Rows from block 6 of a small self-supervised image encoder, named by matrix and row number. Rows with one number belong to one neuron. Each number is 50 + 12 x the weight over its row's rms, rounded and kept within 0 to 99. All counts start at 0. After the name is the row's rms in percent of the matrix's.
After each neuron's rows are labels from the 100 images, of 14848, where the neuron reaches its highest value: "top examples" is what is common among them. Only what is clearly more common there than usual is listed. The data: pixel-art sprites of 400 made-up characters on tiled backdrops.
# fc1: MLP up (model.blocks.6.mlp.fc1.weight, 1536x384), inputs 96-191
# fc2: MLP down (model.blocks.6.mlp.fc2.weight, 384x1536, transposed), outputs 96-191

fc1.731 103:41 54 48 52 29 46 47 61 69 42 49 63 16 43 51 40 49 60 66 53 57 47 52 41 67 42 47 58 43 52 48 47 43 46 25 45 56 45 53 39 39 56 41 65 72 52 65 55 62 49 52 64 34 36 36 31 48 59 55 53 55 50 29 39 79 60 66 53 39 57 51 56 44 43 51 33 43 57 48 39 51 33 35 66 39 48 34 29 42 46 45 52 48 68 36 56
fc2.731 112:39 60 53 37 59 30 61 54 43 45 55 45 79 68 46 54 39 26 50 52 41 33 37 58 36 66 35 67 47 51 44 58 45 52 45 44 34 55 75 70 52 53 45 36 44 59 63 65 38 41 34 44 45 48 59 40 42 48 62 28 37 39 50 35 56 49 43 48 52 50 47 45 42 63 50 60 59 18 48 55 27 73 65 43 53 49 49 65 48 61 59 37 66 39 66 58
top examples: red

fc1.133 077:15 68 62 54 36 48 51 51 29 54 47 65 44 41 51 64 71 42 51 60 54 57 24 25 41 52 47 72 36 51 42 67 59 60 44 38 34 44 34 39 46 67 52 53 59 64 34 68 64 43 38 47 45 52 35 55 43 43 26 65 43 41 56 64 52 22 50 31 36 66 66 50 51 42 70 35 76 42 43 84 33 58 44 35 43 50 62 57 59 55 54 44 50 57 45 74
fc2.133 081:92 55 67 44 27 46 27 38 62 34 37 45 58 41 59 27 40 55 46 39 35 58 67 64 59 45 58 25 77 46 40 50 36 51 44 44 67 65 42 36 44 49 60 50 51 49 53 44 62 56 51 44 67 34 33 47 36 61 84 48 57 52 36 55 46 73 32 37 55 51 40 68 43 65 29 75 37 52 62 31 58 53 50 62 42 40 54 56 38 56 46 53 39 50 55 47
top examples: large; blue; upper left

fc1.138 085:39 46 58 49 56 44 67 52 49 60 31 56 51 51 41 59 48 61 74 42 67 45 30 53 65 61 58 47 59 46 42 56 66 67 64 52 34 73 44 61 24 51 45 45 41 61 35 05 72 58 55 51 58 63 38 48 42 51 55 63 55 43 42 82 25 44 48 71 52 58 44 59 54 61 51 55 46 33 34 74 55 58 43 48 68 67 65 52 60 66 45 52 70 68 57 63
fc2.138 086:64 49 39 64 49 37 33 54 38 46 65 40 43 63 42 44 59 32 42 55 45 61 69 45 42 56 35 43 44 51 74 40 58 24 56 40 56 46 40 54 63 57 36 36 36 50 33 56 53 37 53 48 49 63 50 42 50 46 64 34 39 52 54 42 53 71 27 41 43 63 66 49 52 45 47 40 39 67 56 52 55 36 65 54 26 29 50 51 49 50 40 44 29 47 35 37
top examples: large; blue; place: upper right; teal

fc1.305 089:56 37 62 53 51 64 35 67 40 49 37 50 47 28 49 64 45 66 61 43 55 63 53 55 49 51 61 41 40 55 60 28 65 52 49 56 43 41 51 58 52 54 73 47 47 48 39 48 39 57 63 76 49 59 35 47 50 53 46 35 54 33 44 51 39 53 25 51 79 48 54 42 67 48 62 53 59 50 58 43 62 66 54 59 48 49 50 38 63 42 29 46 45 44 51 49
fc2.305 085:42 51 32 41 49 59 82 46 48 55 46 51 57 51 60 49 58 42 52 51 47 39 36 42 75 34 31 80 52 54 44 66 36 32 55 45 31 40 53 44 33 44 36 50 65 61 43 43 59 40 43 32 50 64 43 45 36 37 51 70 56 51 61 39 57 47 64 58 37 65 64 44 49 36 69 53 55 58 49 40 42 67 47 39 40 54 47 51 39 53 72 61 52 45 58 37
top examples: large; blue; upper left

fc1.710 097:56 51 46 34 50 39 59 53 61 60 47 49 23 37 54 49 53 38 46 54 45 46 63 47 43 38 38 61 69 49 55 66 75 42 43 68 45 72 54 58 66 49 26 27 55 29 52 61 53 43 59 54 49 40 36 60 45 58 39 50 56 42 56 37 73 57 46 75 58 35 76 24 61 50 43 26 53 44 69 49 60 39 57 84 66 35 64 40 64 60 33 61 40 58 61 41
fc2.710 095:38 47 66 33 25 68 62 64 30 33 92 36 56 51 40 41 51 32 48 69 57 56 53 51 76 52 48 53 49 48 42 37 62 63 74 49 35 29 30 44 43 35 64 80 58 37 74 40 55 64 61 56 75 37 59 69 61 54 40 29 48 66 31 46 60 44 55 42 61 37 47 58 31 58 63 64 34 36 42 53 37 44 50 63 67 51 31 43 59 55 66 48 67 70 37 54
top examples: lower left; blue; yellow

fc1.55 103:32 50 40 51 48 73 58 49 50 29 53 44 56 51 51 31 50 31 47 50 40 41 49 53 59 51 60 40 70 55 41 72 44 68 56 57 71 50 43 78 59 46 35 60 44 42 56 38 41 53 46 52 43 38 43 67 43 48 61 37 48 33 43 64 49 38 42 61 28 32 59 74 51 42 53 47 28 47 64 53 31 60 61 55 40 47 34 39 56 16 62 25 51 43 52 35
fc2.55 103:37 51 88 61 43 45 56 46 59 52 35 32 44 40 40 68 51 58 56 71 73 51 53 73 36 58 41 42 55 70 61 51 52 56 53 59 38 50 69 59 72 45 51 44 58 40 51 50 58 66 60 66 66 68 35 58 39 55 46 30 50 36 40 48 64 69 48 42 46 55 39 40 43 33 21 46 42 50 51 30 72 40 61 51 29 26 38 46 41 53 49 69 69 43 44 63
top examples: large; black; blue

fc1.372 099:33 62 69 38 56 50 56 37 46 58 55 65 31 32 43 58 47 57 51 44 52 66 39 62 68 58 51 50 57 45 44 45 40 53 56 59 82 44 31 78 44 74 78 52 57 35 52 45 42 61 41 43 52 48 33 41 44 33 68 47 46 42 46 40 55 46 41 53 66 47 49 48 21 58 48 60 51 74 50 72 55 59 39 53 63 50 35 42 48 59 37 43 29 41 33 42
fc2.372 094:48 30 32 46 44 63 40 40 59 43 51 53 52 57 57 51 48 40 41 43 49 44 47 34 38 39 41 58 33 41 55 61 46 43 40 36 45 57 48 41 68 25 47 56 68 62 55 42 75 42 48 67 60 49 63 51 52 39 58 56 84 46 43 54 51 33 57 45 43 63 50 64 62 26 64 55 43 42 50 61 31 50 30 53 19 47 74 62 44 39 43 74 75 48 70 60
top examples: large; place: lower left; red; teal

fc1.82 167:45 50 60 55 27 48 51 51 38 43 43 65 42 61 41 75 43 44 45 52 48 48 48 50 53 50 63 46 41 55 34 53 57 61 47 49 56 36 57 64 63 25 45 59 46 35 57 43 57 72 55 61 63 42 48 69 54 39 76 50 55 57 58 43 84 50 73 64 70 68 62 54 40 49 44 45 41 44 48 25 57 31 80 74 54 55 67 36 36 24 32 39 48 34 63 50
fc2.82 124:55 46 27 45 66 55 37 33 57 42 68 56 42 26 60 47 46 42 42 51 70 51 41 37 49 62 23 65 45 33 69 36 58 38 50 54 45 51 71 38 34 49 29 58 42 67 68 55 51 59 58 40 52 63 48 32 49 61 48 55 30 89 51 34 31 47 44 47 42 52 48 44 51 30 35 40 40 59 48 55 56 47 53 36 50 41 48 74 57 84 52 72 73 48 43 54
top examples: lower left; black; blue

fc1.742 086:42 35 67 48 50 50 51 60 53 57 52 52 49 68 59 55 56 46 35 38 65 42 59 48 45 40 50 50 56 36 40 41 48 43 32 27 30 54 53 40 69 43 66 55 38 53 53 36 63 48 42 73 38 34 53 52 45 50 56 51 50 25 53 29 62 40 41 59 62 57 52 62 47 65 64 36 73 40 37 52 59 66 37 27 24 58 58 36 59 40 48 76 39 61 39 36
fc2.742 086:51 73 46 56 57 48 42 48 46 43 48 44 57 53 40 56 44 51 44 52 65 53 53 51 58 76 39 50 42 71 67 59 53 67 46 48 76 54 47 92 47 66 42 40 44 27 56 65 52 56 40 63 71 29 22 52 58 54 54 27 61 52 51 67 48 45 56 51 49 58 40 40 66 32 35 36 36 74 41 56 56 35 52 70 71 63 40 53 81 57 32 58 52 42 56 57
top examples: red; brown

fc1.593 083:58 46 43 43 51 44 47 60 29 62 56 57 41 38 30 38 47 45 47 56 50 55 30 47 59 43 44 45 61 65 57 56 55 50 51 52 32 37 45 54 25 71 31 54 54 57 29 40 39 39 51 58 42 49 56 49 52 57 67 51 32 60 39 74 37 58 50 48 80 43 50 67 37 41 41 56 58 59 52 54 68 59 48 35 63 42 35 47 52 49 56 45 51 29 36 55
fc2.593 093:54 59 62 51 28 62 50 44 55 61 47 59 56 56 53 53 68 45 56 52 40 43 72 41 42 61 63 61 59 49 51 67 60 52 54 41 72 64 58 42 44 57 38 49 57 59 57 65 61 35 52 41 38 43 39 63 18 54 42 41 47 54 64 54 40 42 51 54 39 71 55 45 61 60 43 60 47 49 49 54 67 42 21 59 74 67 67 71 69 62 49 41 60 72 59 26
top examples: lower left; brown

fc1.631 100:32 40 43 45 51 51 43 43 48 37 49 46 41 37 71 51 37 62 56 50 33 53 67 56 52 56 45 24 61 42 45 63 31 53 17 71 61 34 70 44 50 59 32 50 72 57 71 57 53 45 42 70 33 53 39 60 50 44 48 63 64 61 38 46 47 56 74 66 54 62 42 45 44 47 49 63 54 65 46 63 48 55 59 42 58 47 34 68 69 50 49 38 81 43 57 52
fc2.631 109:56 50 48 57 48 40 54 50 41 50 70 52 58 48 67 47 62 51 58 53 51 65 37 18 56 37 33 62 68 39 47 52 61 68 48 60 65 39 48 55 60 37 63 37 47 52 57 55 50 59 19 34 49 48 66 42 61 51 40 44 53 50 39 46 62 64 43 34 59 45 70 47 60 56 31 45 53 60 45 55 56 54 64 52 32 50 49 20 46 56 55 58 41 57 40 54
top examples: red; teal

fc1.687 101:63 42 38 25 42 54 41 52 59 41 42 53 40 34 44 66 48 62 57 50 28 50 53 33 55 44 45 67 58 66 39 44 70 50 55 51 36 82 39 67 68 62 59 52 52 41 68 51 64 61 27 62 54 56 42 41 37 61 50 52 39 92 53 38 34 41 45 70 47 38 51 26 51 31 65 57 39 22 34 43 64 50 78 60 43 37 44 57 46 48 60 47 48 54 57 44
fc2.687 091:50 50 55 52 53 65 68 56 51 60 49 47 52 62 56 53 47 38 67 56 50 51 65 43 58 60 64 33 48 64 55 57 49 37 37 28 55 43 63 25 50 52 50 26 38 55 31 66 55 56 67 43 71 29 57 45 74 42 49 69 47 36 45 57 41 60 36 32 66 54 43 79 58 40 53 66 49 70 55 53 61 43 38 49 46 39 32 20 66 62 69 40 46 51 62 45
top examples: lower left; yellow; white

fc1.106 096:46 38 49 60 72 55 51 41 48 55 65 65 54 66 29 53 55 35 46 39 28 62 23 56 71 69 60 54 53 46 62 67 31 54 35 47 72 58 52 43 44 47 42 71 45 41 43 55 50 52 43 46 58 43 59 49 36 34 48 52 45 51 40 35 64 51 64 46 61 61 97 61 57 45 49 64 42 60 52 66 55 55 54 50 46 36 51 48 41 55 49 36 44 44 53 55
fc2.106 095:50 61 39 38 46 27 44 67 48 31 52 23 25 28 61 47 25 58 42 53 56 44 57 45 22 52 39 53 48 68 46 50 62 63 51 49 46 50 63 73 62 46 47 29 63 31 45 50 46 41 60 48 52 39 27 51 34 37 61 29 60 47 58 54 28 26 42 57 30 63 34 57 34 61 49 49 70 65 52 27 48 50 50 47 39 46 24 73 63 55 42 65 76 42 40 66
top examples: large; blue

fc1.713 114:52 52 46 34 46 41 68 56 33 59 40 60 52 39 34 61 54 62 59 60 38 52 65 39 57 32 45 32 60 36 41 38 56 52 43 48 61 65 30 45 52 61 67 30 69 50 26 48 56 68 49 55 30 45 35 46 53 56 36 65 27 42 37 46 67 70 47 41 35 39 44 47 51 58 62 43 66 42 54 28 53 20 62 26 39 48 40 72 40 35 46 48 56 51 45 66
fc2.713 101:43 62 63 57 41 18 57 45 58 45 61 21 28 28 65 52 44 40 58 50 39 58 68 58 53 74 57 36 40 58 41 55 35 42 54 80 42 68 42 60 52 37 48 56 46 61 47 56 53 40 48 57 58 30 48 31 62 33 45 32 41 59 46 49 41 33 41 66 53 60 38 64 56 64 50 51 43 44 31 56 72 92 49 62 49 29 52 54 42 67 64 20 48 58 76 60
top examples: red; lower right

fc1.669 139:47 28 63 42 47 37 48 68 57 43 39 42 37 49 25 53 67 47 61 41 49 57 71 43 23 42 59 64 72 60 54 43 44 68 51 65 58 42 51 54 56 41 56 47 36 36 54 54 56 43 63 56 54 63 50 67 53 50 64 45 66 53 49 81 32 31 54 62 51 65 61 53 78 54 39 49 52 58 75 33 57 65 53 51 49 56 60 36 31 38 53 50 56 54 69 40
fc2.669 115:57 63 53 64 69 68 61 37 50 67 51 50 61 47 63 59 51 25 59 48 74 62 38 47 49 44 56 68 38 44 38 42 42 36 58 49 71 36 48 59 55 53 33 69 61 48 46 27 38 51 60 51 37 49 51 33 33 71 38 52 60 67 51 46 55 54 45 51 69 23 35 37 46 52 61 63 45 49 37 71 25 49 53 47 46 59 54 70 55 59 48 61 66 31 44 71
top examples: large; lower left; white